Weights of a small contrastive image-text model: 48-pixel images, text encoder layers 10.
Rows from block 3 of the text encoder of a small contrastive image-text model, named by matrix and row number. Rows with one number belong to one neuron. Each number is 128 + 32 x the weight over its row's rms, rounded and kept within 0 to 255. All counts start at 0. Numbers have three digits each.
After each neuron's rows are labels from the 100 texts, of 14848, where the neuron reaches its highest value: "fires on" is the input token at the peak. Only what is clearly more common there than usual is listed. The data: rendered roads seen from a driver's seat, with toy cars, trees and houses.
# fc1: MLP up (text_encoder.blocks.3.mlp.fc1.weight, 512x256), inputs 0-85
# fc2: MLP down (text_encoder.blocks.3.mlp.fc2.weight, 256x512, transposed), outputs 0-85

fc1.171:076099122128064102167093070141143203139169108148134150185128080099182152151045179109153096136132134109108157095125114124102174142147107105205081158113080107137120122136096074159148145121178100091157131201152164159146151135100121151158056121134157136167129143
fc2.171:111116173106150133130196150102100119121153087212098127070163126092096132123116082152119112095163137161184124072149138159171098113140136126145168145150110078107135073167167128130131164105105116140090131123075070135137110088134094107117130105147110109095143147
fires on: "truck"; "straight"; "with"

fc1.125:068108149099138210063111156132168120146107145141151129100085089091116113131029153172101139131147135205132091104140063117121154104049092140166129078120118142089150145111139055104146135115162071160124165148171147157113188121173167137143115150097122163083104125
fc2.125:093139110099131124101158214136127178135158137125099077151133118184079140078172144117135087150126095111054114142141089095113127121128146113089067122143123152112122127140115114151123122074101158096110154153095171093148107120127172135100177089144117068120144079
fires on: "car"; "truck"

fc1.33:143115149134129114075090113142163122097060146159141191114104127117136120109110127139112136101114107154084154122176127068090070126125063157169152092152165145108134165094121139166164158123124162133165143198114149103147147142112129126098141165076132094133156099
fc2.33:156163074098177098126101174140108092121130152182134083111076139137088106131199160143149161151143123129144148126055124163096130144166098165155124151099123134063140122125185154096112088156072119082143157097085097092168097147144145102120063135136108094150120166
fires on: "black"

fc1.468:134098132183123179100126115147095135139194097100145119120162146090143130118098108172125135141140074093104131130154158114089175098100131137095161050101058149093086129107149190150148079062101150109145120138153137158118093077156042122109062102148053142129119177
fc2.468:120058133132170097126151180186160147090135168117129154208106160130134122078141149152132088120144176161107165135146169137168162080141143155102137067132176140100197082081135112184126136094118107135169181097124130150117181157166075151118156188133114137120121055
fires on: "lamp"

fc1.480:133159180156163163116086152136113163139129116120082131124109174173097143190133165172185161158159135132096111131141172147147202095096169151139142167133058135137102099090175145134113150102117112125180141141107078104095171125189176131147141179099125113102135145
fc2.480:103136091118129113099174198176114147140130110116126188149168143242161135125125071151105048181128132082150097145111139137130147145165159059167077136201145113152080176158092160108139108180160104138119129113145111126121107076139105185136107112111149126134123091
fires on: "car"; "straight"; "barrel"; "dog"

fc1.152:096165150139143085139150140176174145075125111152135146135124142193093154171095136109140137119107095080132161080169155145080154175063145152166061112111119124126120064108149157098184086169083140092125111117174094124151118112163078121070130175104153137120084136
fc2.152:160121111125122143110088129137147174192136133125123130132114189094145142077131088149133072120098115060064151169106147128117104062151185146147179144139134171139146140089103160096141137112129136229142111091105062151069100140097137146111099105155088126155076130
fires on: "house"

fc1.452:134159149167092092123154158151132133112151108140139133116224120134123111095140090071144166171078116129190111108081158096074179136140115124143146093066081089102109138119107166127065134103095120123149116099123146112186140092117149185108076142108102114119124153
fc2.452:162133125136143130086118175104126086112090161118139137082105125094121089078139188163126060114159123124077098097116163118141090060150165167149157116124194146078059134160095129135143096131127135176114136150168164108124129191119085112090146172158109092152064064
fires on: "house"; "green"

fc1.37:104066083110093133123130154133167093110110100145104127137060140120090072162113142155193118134155156165110107177137111111165055152112071067128103063175154162113139165126127194088090059174109124141098141191115158160095142151154164160142074101129132100101140138
fc2.37:117107159122130128107085130175072145182158114159173071111107076182106099163184063062097143125081146200105168176141133111178120111124113126113130135105167133127125140106165133105179218128110123072132137162129145149116062082139069139137129183121117115156123061
fires on: "barrel"; "dog"

fc1.284:098123025165140103142059112174115118160075132158098146076085113168129120050146177138106166119140149121141131170134114124121160188200108117181101135210116127132124112104078141145195078204083148106089155146188025147065142124089138141174131188175113133144132140
fc2.284:102127106166143118156061160125140125162124151195132169099117127076103114084123115068122154101086118079114175166139083122085110110169111136121173084088109145151125147143094148208119119181144150134129140099176079185107141169107150151124179187105128107096126181
fires on: "red"

fc1.25:157159188085143145108106123113099174062128108147158120179167089112167136136108091121142099158144096109142220112118096133133104149151172197101099168138137155116091161091096124105086107133126184168126087074091178112147149166189104090088183178079146163087161207
fc2.25:170155158099093220154045117104162158138104136142129161098178117074133176162089166166131200113145150130101091129122100078181124119096117169151149142134156151103158135169109155077145078139147070160171140147132134136098145167123149152141082138133090170163102127
fires on: "lamp"

fc1.197:193139136110183123125117105127136131135118164169157147149188155115159125116111094172130146150116115198108154186157103110137159147134137119065060129144105101093068141119178137127078133127136092065164097136100088130070098096147167136141119123091110114158121152
fc2.197:116091176117066173088160179140097199129119098163079116114103147107120159146110103170129109123126159141126112139148135154220086128155100093112140090173075090117069136156095127137167147090158077145131109106112126156136127074129097165130143158123135134174111146
fires on: "road"; "straight"

fc1.238:152100086104155141124116126134096149077124122157179150134103168185082071126160156182130128101107151125085171166124147137057140062096102178122139179091111080067117119116143116154130159163145204065095152185123070176083168120167185162137126156151147158084125168
fc2.238:157145123131094106131141116137119113102139108116138116149159113122132123106052120146139127153171120150117168096145131152223116098142154135185130135132105140147075127149100156139138123136134161103154146129098094095128060128130108166140159156128165121178131158
fires on: "bends"

fc1.136:147093161176116116142104107136126149146123142174163153173141135106113140124155139150170080192112116141056129142109142167087058130111120137184094158142126177051126119091163163119193142078157129170106107116194115119135115188180158137133098159091108116138143130
fc2.136:184075157105191191144139107171137191134098104180134071191095112076115175099082152110103153143111099125099142102140115119032114164120093139100148071120128081102134186084124129098118183150137136159066060160125097120116102101117192125141118115100043081157136109
fires on: "pine"

fc1.98:142116095148078147199087129142149152126139142142161144116067149164146096161060087172088127161174099136104106096137144115175142138125117140170101173121082149145079133119168168094114163132092193153127189121127135109183126137139124118053154152100167096132106121
fc2.98:130195102096203140109110164177121066157118149097103122116111107134168142168144145093194147102135175119122161128119135090080122197116110137159078158096165094127112156098123119070132214165117163166174067172125070149151138119145131152147127131144096107113110131
fires on: "purple"

fc1.430:087120075124085069162102125159193068103163092112102090142122101113147082132090174116144126111123120089204131147126159070094209086154184142110067147080091102092128115175159126073134134153117158135132154147116134126092162117160113121150087087162156099131122187
fc2.430:104141090125150096098137146107098123170136143134163091174154163126119122132164093115150111127136116142125139106073178167097087123135119184147128142056133148101000167085140111102136154117119181189087116134109095122119119062140114169134140164133167157155078191
fires on: "green"

fc1.57:148146114119128080186142081090127173211159124132139108164102068109110100124118172106110127162135148142098134061119123120108139070138123069124160070150118132103058109128102179169146157144062135114150179124174074167100160128104199153184200185081132129120126161
fc2.57:101153092205062168115177114093132137134083125221100149182163178125138133064090146182158110079159110167122159168143061088134108106221134157122102156150137139120151118114165157177088121159181158150144129111109116137142146090134079086118184095093132124155223165
fires on: "red"

fc1.179:155121184120129102150143117088096163151098165059096140121101071104105122132091093170111122113127125176165150121146082159134092145119123167150073198173146163124075097103124128103152089077101149104118111097174079161110168127157138108068177127145135121076155174
fc2.179:076081125124105145111167162111159163140141132161167149103144077146130160130073162095158132126177124149130064090133147159157159132160114156159127137164171148185095168156100175080121077143099106154116145126138144102118119078177132097135136055146092134160085136
fires on: "truck"; "car"

fc1.38:098150091104097167186156118118191104062190084091116138134140111133155078120094157111105087156107214161168139122064147126156166161091130068131090037151088148094077170167111109109139131128134116098157187112073149167100154188136166114131169145122088097089091188
fc2.38:164202157186087096127174135112125135137096116170096076126161107163135159140159131184133134145106105158087133089170102170112122123171147120112118142108108172127118110146175109143118152154129183185100087118092074146150121122100125118097136102099119133134136198
fires on: "road"; "with"; "truck"

fc1.404:086099121140132140117181162182134157164160127135139116120184188110118134149112162120092110174106099046088109131143087119157069181135078105132118149083153147147164126123178133178144142131132117100131154101163153132113073117109148170129122151099129151134080102
fc2.404:129067133195135102102126154098161125097069160124128170109099098108150135090211100133100152146094146164129172150135140120134146132156098160174106086177110062110205119159156121156145127114123119140100057116142122124161159114126115136060093099096107080129115027
fires on: "blue"; "teal"; "purple"

fc1.379:136107152128189114102126105137155091089119098157165134155112119124150159105128172138134142184114090109099139120111074107117136125097065218123182117158156185088168087142154146172142161104177092137167144099146071089122101093111133111089102186126113062130128134
fc2.379:204073119106155119183136104113108138105121128161132144168159145098138123088132160186122135137054103134120079054158154142124115132108110168143119120097159110166209120085189117159138191125153148138097092105142064102194097116118179095140121096161128076145102117
fires on: "pine"

fc1.142:110138162179093102139085136075169107089099138106100114102125173152147138116136111057108167114121198138098167110167126136132109016119135133114133132106128138128170163114100185107140161180161194124066103127142059095074185127077125214167070151116145115120133205
fc2.142:156124085114163090170155136175131154206114166146156121148154124139137157115109097121134135136109137081140097160139116115142156122098183108170137136106127136215167160133098110162136144158149131114130143185145125116105136119121157132143136095104146125137096184
fires on: "bends"; "a"

fc1.192:156134084119133145187156133142149111113085147113146075154127107093103152123110060136116137106151072147136122124090103140112151115113115174127128142171128143087112107137130131180207165132119151119160112152157134173144128142136108112156067157189107104160096138
fc2.192:102088150101103081135134180112137143112133157092100138133135111120114087124104132149124112070109150095156098136104187089201166115109101138105118113135143115046098119174216072141120110142151125134131125151102104119156132152160107116179141130086104134083106076
fires on: "white"

fc1.269:132175110132143138129147151137091138128149133127153098140083158095127132140169124119170117149098163112122098115146124064110117142137040156135119121161129093125097063114160130107066142182100126101157136032109163128117138075134136122149077217106172094138145120
fc2.269:120103126086129102159144123129124145160124185136180087123170171113131148167143123133130101131057129036149173131154137137183077105116128100104157094140153095134119103151134172066153106124100183147167151104184178126089150164166130102118161185178083107114146037
fires on: "white"

fc1.407:186159140088140165190167148118182142091131154132089092137170122126102137155092076099169136140121054076096122157070127146139208137097154150129157121067080140121123164079150096119165114040140111147166127152164108095130137090087038094097091141128176102057118211
fc2.407:128104125103177121179095081125137127105149141124172160152143172008109173083127114154139145123135130062069160089103136119182137117129167080131156123126167106093180152086096088119146122135105094180134075101178060140098136161148090104098074120185136178184077118
fires on: "house"

fc1.102:096175178084144152098128154064179104119135146142139177177177146130062094166099093144148110100128099108141168113113158151135123123120116176100161099111056146122176149113168121139077163091172119102150159110183083172132166146148199095152142140188147109156153074
fc2.102:102084159038067125130070144097119192154105160159129129148145133113130133171145145140137124115167113171119091161141107089168080160120081169117148096140153180115137155154123114123185118104175079099122100119150112087139102153184142111173154129104080148179179111
fires on: "pine"

fc1.29:079150103095112134042158168120097152162160106103138099130094159132162076116152132152099099156168172139113179145078100108130149085130074085113137134166165137119087107060106114157128148130132083158122131161125133117118176113110075102128126095064159143115129126
fc2.29:102158119188162124110137170095082113090138111136153162098170132109137142136160098130148103077162123136141199137128133105119167137171202093077118118141186069119177126105070125112105165146141146162135125097117088161163062077130154135063143142107151102093158097
fires on: "barrel"; "straight"; "road"; "red"

fc1.370:124103065171070111125096179165139125091215196165098067118111084179060130103141120134093094135121121113096073153131160111109088110144060121154108128078130171134124124108100119163136105110133184136138130151159067141135114122139113170119182141116079079174092165
fc2.370:092116102113191132165124177124198103151123114220171101182171139141157172083148092112170137145188114181116170160148087121082169148149156096158093112110058121143163093138172186094096155146086160117138125138087028140089164113145087130074102180176146128113172102
fires on: "red"

fc1.465:099153116167103148133142173149140119114165138174136095166099161113105159129124151135121168071158151135165109166171098088126161151095131107162098097065093127169111147097141134123181107172175095123106114128179067173157132115128188135130120135168155081164171155
fc2.465:103119085103144152172142086090165154145104168145143021183128130152197107131085082118172137163183113132156147136061134108147123147127089101206156160110111129124104134122157156138047088130152194186119145084104064145090097124102066159111192141163164121113061164
fires on: "red"

fc1.110:107146096191149126116127151132095151123137131135142125130066163160098086117127101148139104107116097126178121133079100082167159151119175098173094147061157147079132103063108059137113130117131151113154132129087074107137175061170139137142140135104121117112125107
fc2.110:161138167174139113132127153113126120144109132148085163154117138142108129080142113129121161098128147099114131164151085176122108135102180044088075137178058095145141143125106149158124137145156111135127127183132080097097128190145139183106125133135168100067135085
fires on: "green"

fc1.60:128144111114140083158135146124134085090125118130122134160104140119129101103116180143122118139109112136143193127152098141090112126128073107148148109142128128107097143149084088114088128076115118218132162159135109208131135107143137081116083140184131116130165115
fc2.60:171156171111154148109153104083050089106113160184166144105089127115140137122181135127123119131149130131102138127112151158120175128153131115058023154123100109147151178073158145130123128145083084100152157164090155072100131127144160122121158150135063116075165113
fires on: "black"; "brown"

fc1.252:151192107114098168145110111118113065125144159086129130143161073118090074109076154101135150089175126068173119106132163045120139120173130093147165117192069090198139139113136140045135192131126119114124111130105148139141105182135132090110172117126114096157150145
fc2.252:101130127088110153102190152153130174149071143109145098084162144152122152129134120179165072089146165108154112112166067088122108226126150172163108108142126108114142139080088088092130164116148112115110121120125094106102147097124105120117172100143108111107104077
fires on: "truck"; "with"; "teal"; "purple"

fc1.154:096060124105131154110113146134145121091156158157153162159103096130093137154144158092148136108117122134095103143143123104126086141161128122058084045109148126129107132127102115188077123141239142088073101124164174130124109147165189094144080166121136142110116142
fc2.154:152147133122060103095135084116094168114114048182175130140180068084154100098105071155146128124124157160150172160148123135163086166063100170099112101126111099140151159178128141128139191133087177118122112125122055122150089089129113168146145105035139116108146153
fires on: "road"; "straight"

fc1.313:170028156117113118123124133076135168141167130154137099169082079151104195146049171123110160111135110110112176134062129122111101163158114147111125103124129123102047110172142033202110152095135083107103162121122171158152137182109125094130158160110110164127114199
fc2.313:176141089087093120162178164148134107135118063138219157106140069064122095079173124123146109139170110177141187148121073115159131123109116183154086067147105108110122096125147124133107124192069132145084116168118050119117105085090137161119165150075146106120169157
fires on: "blue"

fc1.266:126174134115075120127109112165078147187133135117096176125102111096135161111119166149151121118120152125124098062115083176101079190142125120108103130133145141119166157125121145182076167170161082138108140172127132113102145221153136145151027151155097136112104154
fc2.266:117126138141109185144189131053127169119178049141128120144172039161173103084121133106129119070102145187092071136080127146118154108148046130184108084160120115110134123225168143125167145116126131135164089056132054094142151124100159063124124125108166122148161172
fires on: "truck"; "that"

fc1.361:167152103067153193135195144111113124103183155125046061130127138176116103110103106067137079081108142107116149127184062124148147155119145098117116182155149132137133165164097155138113157175111078169187184090149108133133156134115170068131173131114107106139107180
fc2.361:147190106119120072137122103143110093155089024255119170151176136089151101153089143164123112119191161132161146125107137100188175125110109155143108118112155138191103128108098147161114135087128125114172168137150087146132124176088109117168161093130133163161138163
fires on: "purple"

fc1.244:178107144111132120085159116150103200127112152151118118108090126090119098189098126126173155176179087185116132097134040151136112136112203073135134131094112044110109173143121134132106185055071084171144128188134168131105150140151148100113153097088122094114160112
fc2.244:112127085140125123078127171103095097065133095173146147168152067140158129103159177141170076116131176125110143169104102152163174153107179116115072151139121134170104146122115168102154088162134087176137143117060096083154136099114125127153135136142165096140177168
fires on: "road"; "straight"; "truck"

fc1.432:184092089113125107117113132179132098149132097096112090161119168130086148109097075206171069147149187107146137135150084128149200082180101106119149176137080087088113129140193215152110071152141141143122156111081147162162133145224127134117108166113084114142138140
fc2.432:145128069138141127185132156145116135108136121085119103114118128102128105199092135136136191094067124086134094099169162156088141090179108099129129085089174106095145109093126148151069180112180182113124150178137154155170165124099087120096123056127079117127102124
fires on: "blue"; "teal"

fc1.201:148165088142117099156081148117144114155108133139081123131076086099152133103122128085160128150167176176140133120129114088122186093087119102143141110153096207113184146157111123108160186133164147112130127097153091095104140166107161174122114151145073154118154153
fc2.201:112119095161177103127074131109156111184117147097138103129189162074178131085067150130143102130148086132112165145162137118085125119065149120127133100068133108140142141113094170177125172111094138159140136139136160179092116132119126166101177143111150136158129208
fires on: "red"

fc1.157:108176121152153119060050062115132157154132155057160140121144125102177107124157148132096146142100126128112167144104071130091198090161131140152154093141155167098105116143147106148176080145115121172100122167105143159163172133146087138118156110168095149120143186
fc2.157:061129116153081113119144143114137168123155142108155139130197132145064106095202151105154138160142163169155171184145076143142129099133133112089122132140129021138122120126139123166127096101164107144134171086129121158160060141160135114092112201115116136153168102
fires on: "car"; "blue"; "truck"

fc1.433:167126071180081152131217118140121119110166139134075124107196159140157158123112139153145095169123106048160070150136117128113165152113165146176137131107075151126134154160157138122174176105135137152152233124142180125116127146167094104141117129083147177105137127
fc2.433:135089111113137130124157098105096166109143121092132127117119180134110178128142127138100101108142160058098141124138133120142129112105165153121105198163153097100107114108133142128143112117199096103072078096122171133133175139107057124130155190096131172132196046
fires on: "house"; ","

fc1.275:124142144139122136130095143142180197086113136195117137149201130196156173119113105157145145195158163203099110168112096113075125123127151124155098241104068094169149151071133145129152130137139120159093123113124108147091114174139190100086136105166215094123169123
fc2.275:080171077086158114159154097186083142170131149104070106129086130215150159165123116097131099160138109144120129166115150138143149148136127121179075100108116111140085105152119120128166131137150143079078135147207144157141105157156097148141143129111173120184152165
fires on: "truck"

fc1.359:135118071175106176104111123120135106108124097138153114115064219180100150126192140163158113121123133059184176187133071105131110103119143153142175116118091116119096185129168135105195125136120143123146129119147099087084116119179123140141121145160101131126155185
fc2.359:095076132122126157148091139076152202130135154159112165145130173111116134102150111109120116111082118141113145056149193118126108084187157147097169068101184123167112136147137156196097163101155085146141108103206127137099104123140065119103153104109120143134129065
fires on: "house"

fc1.477:111092112188098173132109250131106115144155090080121092105167086091131084118105155128104150181118118117154130164147090032168139122117116165170158121110145159123104092152120114079128135117161122061147098098087147185058107139132178149166146080136131149113106132
fc2.477:132160044183162092114118128164128122133117133105125219201141100108144156111130132080143125168114159158105112081129218100132154136113230127154056134123135119168109174107072138131158153145142191161125126113110110157096109066109145151117119082130098120210084151
fires on: "black"; "brown"

fc1.97:143131155135106149123090094088113161158128135093109148123133127084102112119126134112151097114096157126057160168106145180162150124078132122094130133103118201135071144164075122189147132126135134186169109231139177143113173183093167115106149095049057158110112184
fc2.97:114077128148095126110207170146095098131120128205173124160127069135161115149158136138103147165151122128143172154113110145142146156136100127110080100162088094145154144145134150151179151116132090147129130078150133137172103098093176076152137128115153140118152103
fires on: "road"; "straight"

fc1.11:146113126204068098120132069112135145164116122094103175179123129152141147113086068078075118142115127103089164188087171102084075068078166101140159178174161149144116173090113153176136138165153168143172078148094143138143110172153143107108120084101175165097172124
fc2.11:097165101154093114121183141123114174119158123145084134135095163177128100111147108117143072147103090096114170165118091128116139108171157085097066087086089069152128070138117164145114196173141096131137141122134148115116060128113102092124070171131115101161137055
fires on: "barrel"; "purple"; "that"; "dog"

fc1.122:146173155160089117142124121149157090088118075136134128097226155147152114157154170126120114134110118142158108097159164097158161151177148146119099117081127188088123106075156114052125106144153144180151123117116144123176107139141114137075083164143132088115120083
fc2.122:166158158125129148136100126052111122186120148188158124089113149080165161100164124146136077122132131093165166162135146145087083140135119115132091104128141114104132115081140111060115163145126081130146134165187136148106166121128132098101136091180096130123137048
fires on: "house"

fc1.463:157133092117109114154130210108143148155144133077184151146100155129101144087110184110145106112125105092171159184172096125077121164112173116126073063175118112089100160076097062129139106161186160121114120147146055137079104145093156155169170152149128097068078170
fc2.463:124161103122112149155069144113123164189123143176075073056096148160139076128181147097107108077067040135073146126093143118087152081142156140139187133118072129122129157155086166150129076126161114144114124189100038123074166173117119118149139145120118087126127157
fires on: "green"

fc1.511:188189122139093084175138120149067131109125111125085134128115095079140117179192132125103100163099106073131103145127174086118110156092090108122092153133164112169084037099138141102171127178070151176092097102127094135139107136139134110164147195082133071167114129
fc2.511:064097130104116174167130130131110152151137150153127094145201206103127100129167132125158133118111120095152116094107091095123113131170137083085108118170118122084083136114130156080159110088135179147125196087179195123087154175129103148154148102118101145113132050
fires on: "white"; "house"

fc1.401:157080093155136135128117136114159144181120110137167134101113099110131118158097142180125161097197162173088113108114075112126070155128047178121141140076172118089094121120142088130165146135178151123110146136162153095162135095108161140138102171092114189166110182
fc2.401:234148169108109175151109100155092098126063149208116103092094132082113161145116132087127140157093127132124165177114125165132111099097065099098161153108114097093120143122124154162134163138104068101160106075129130100153148123107169106132121111090113093109122146
fires on: "pine"

fc1.364:152200146132096095108137140079142205110080100161152096150145118087150061129128082103096146142177098105089096146108125134096120161183101126140131146145126163120140156167125175065129130070151132090145148137089092142084126167158063120125125169083088094159113166
fc2.364:091124119119107131098159132149095116166178113178097161115105110158136177128151159183140088113106128077183129090134108116149130069118063201077159146127129126151131072115161111078120034117130126132072170103109110132159124157122116103118105131091143092115116078
fires on: "black"; "pink"; "purple"; "white"

fc1.423:130176112133141128125151153165162096069101190162122180042078118138126111109167201116126152104144181146153152118139110153136112141152101105139102115112099117132036138109118156113121186120091109119173149147180050135080170084136167155102134151137086133157125148
fc2.423:108113092117085091102103164084120121077142165160178175180136145128049136135119127121186119153185191148108088128088093074159189110117150123134137103171166093167113149111165118111134079075088141094144106158075085166147179100122093131127164150105157101168132074
fires on: "red"

fc1.1:124172161177195150164134158183152123111119098128018115120092127130116135138114181189101179108103168130132137081098127135116085127143114098145099201168085255200099118104092180143126093170110145154114156168115119186116090121120106180129102110077125073123140149
fc2.1:093103162149114139148111088061138064185180123166142170161164124129168164151048112192179117170133114162130085139152076124122091154134065113172087108124168077155149140061074111080128057126142143142162143096172132117065173181124135124123141145107115148168166112
fires on: "lamp"

fc1.352:104090144065255116123171128058158123080119155128102127162116103122134145106090179087094117170098164119132150141143106078102126139151130078185115109107137082168076121114132193076078154101118154171127150098146155163118112118102166109149114123119140152120168125
fc2.352:171144151135145151147111125093129094127102156143123138079134060119108158133108127087132127109117150076088119071188133132123122133104117145155133134124128159142181203125111100162162109153157159145063100168148116095160105159088117147096105116100078096042140129
fires on: "barrel"; "truck"; "left"

fc1.76:152108180144157171114091151128118176140119167166146110114130149113099153144133148174062092146125078108100063119144127206177125197151181094132111143164098145170046097108136139172156080117152102145101106088121136089117173143143115111180147101110120123127138148
fc2.76:123138103123116163128188157135112148084089076152164171108159193137155108089109133113120109098195116090149103116128078181137135140139139124089125102146188116179104140138135121195114062164138128120066094119112066119117112126149124102142128100129070141157124136
fires on: "a"; "right"; "an"

fc1.129:128121140123137107114128146094091209208124164128168120073073091060171100099074109134096118109151107179094126143159155132144114101089170213095245175136104146130087151123158145113100158109177126143112112143123111117090124164107179128171187091120117171138142122
fc2.129:119123091141120142139186182140118151049138114157120157163144141160113142106148113140168091111154121140165185096096123129149135124117146114099085073136126131117115117117087167115106181112131115097125154103067163115108126132144094123127135182131121078117138036
fires on: "black"; "pink"

fc1.73:151080081120165156137139153136126129030171140156144143137147120149131132083171084184126116156119120141139113178146068110169101100080162112124085117131123127098133096097169124205114185106168111055145127174134225112063122101091146127166143129087154108095136097
fc2.73:125118124167123124113180104125124088145130121167185123138132040113146144110151090164067115165092084152097111131157133175192082182102138128119082136109066120113151174069125120074119148084109059099113080095115197138196132083102100154163141095171085095146137107
fires on: "barrel"; "dog"; "<end>"

fc1.305:135109139201137119062113132193138132120145107059155105147170154138103127086088061160091129114152172137110111178122063123122131137179104120084102142177089125132101159169107196167140092182133167030080120146091126191090129132112132183096093058053152103120188146
fc2.305:077067203134152119175136168109175121147137184126082071188082146131097128142160156163126155153132124176090131153151134142160126091141102101195144078129112087140082111119127138157098141095143132142128134114114098138095153167177096094118156184093107125174120118
fires on: "lamp"

fc1.439:104082166179140097183193161108138126186113116147139122089177188096141147146100143148141118142095132044063123114158121130110095084189203127098140129079081131148129113168132209091172116108143084155104121083189169133120093100161125103170165100098113164100148175
fc2.439:129096105083123137139196127110079138064163148107174140190075187085072152125084088149109073106159134090137207064161176109133151132125098169121081163120148121137189058127093129210173118132145135168165137074121123071110159160139105120073072116144098099129139112
fires on: "a"

fc1.155:185143109180113135086115127075090143094064158156126145104101120102134110125101131090112104054101134165154165132140142107131050120101096127137109105133213165115123149114152141110125106105175163143179121065115191100183117119113137124157044125130115159089099137
fc2.155:057113084165135096133179104152144087157143141190106068119146135103115057126154122111147115171117082096137168116130084143138151134107126164127107134144089069177107132149141109133122100168062071085114105125121135067116110081112128135116049087136140125107145038
fires on: "car"; "<end>"; "barrel"; "dog"

fc1.59:122091105161186124121168105123118138136072138104172102116113190112096099134139131121160177195092138127097166123138090134162132136089125157142130124120144152088106167125142130161126121054162102165129122123133147193167217122150146131117169147072071140161113071
fc2.59:192119098146109133136154176158138086104162094178152101151131077109111161141143110149089093112102106163180115108143151109144090100146093112136083119180129158182142101129131140137129100129112140148071140149122180131166125157146128155131091138140107085129135086
fires on: "truck"; "car"; "barrel"; "black"

fc1.303:132148142134188157026136138174105170116103089115129130149103142052113140118139085110109128090148102165107138116114139088092122124156078105114049170145194078121135177088151132124115112097130082142160119089121120205108122116075146057118056144133130077127146137
fc2.303:120116141164131110137168128086073123090103090215148132133094037113121106130148170118173129118056116121140138132103075115162089116073114143176132122166142103184129184166125119114130093143113127091118140173123155128130111081199176132123092141120136114130162088
fires on: "truck"; "car"

fc1.436:124103134190120184176125117184140101117147124125148135119076147145134155114072181095116126146122104185110085141164105072089129101109048108093099103141113118138099092107098142167080134141123080092186160137173096165101121114120122156102110126200112112098150185
fc2.436:043134095103101177139133132105149143130141151161156115149179093202120119102141119151155134152125088173132091198094174176155137136126171082192145109151096147158079130164129104128158065136133169120156132125146132110078143114089105097122095115120184112170073103
fires on: "lamp"; "car"; "red"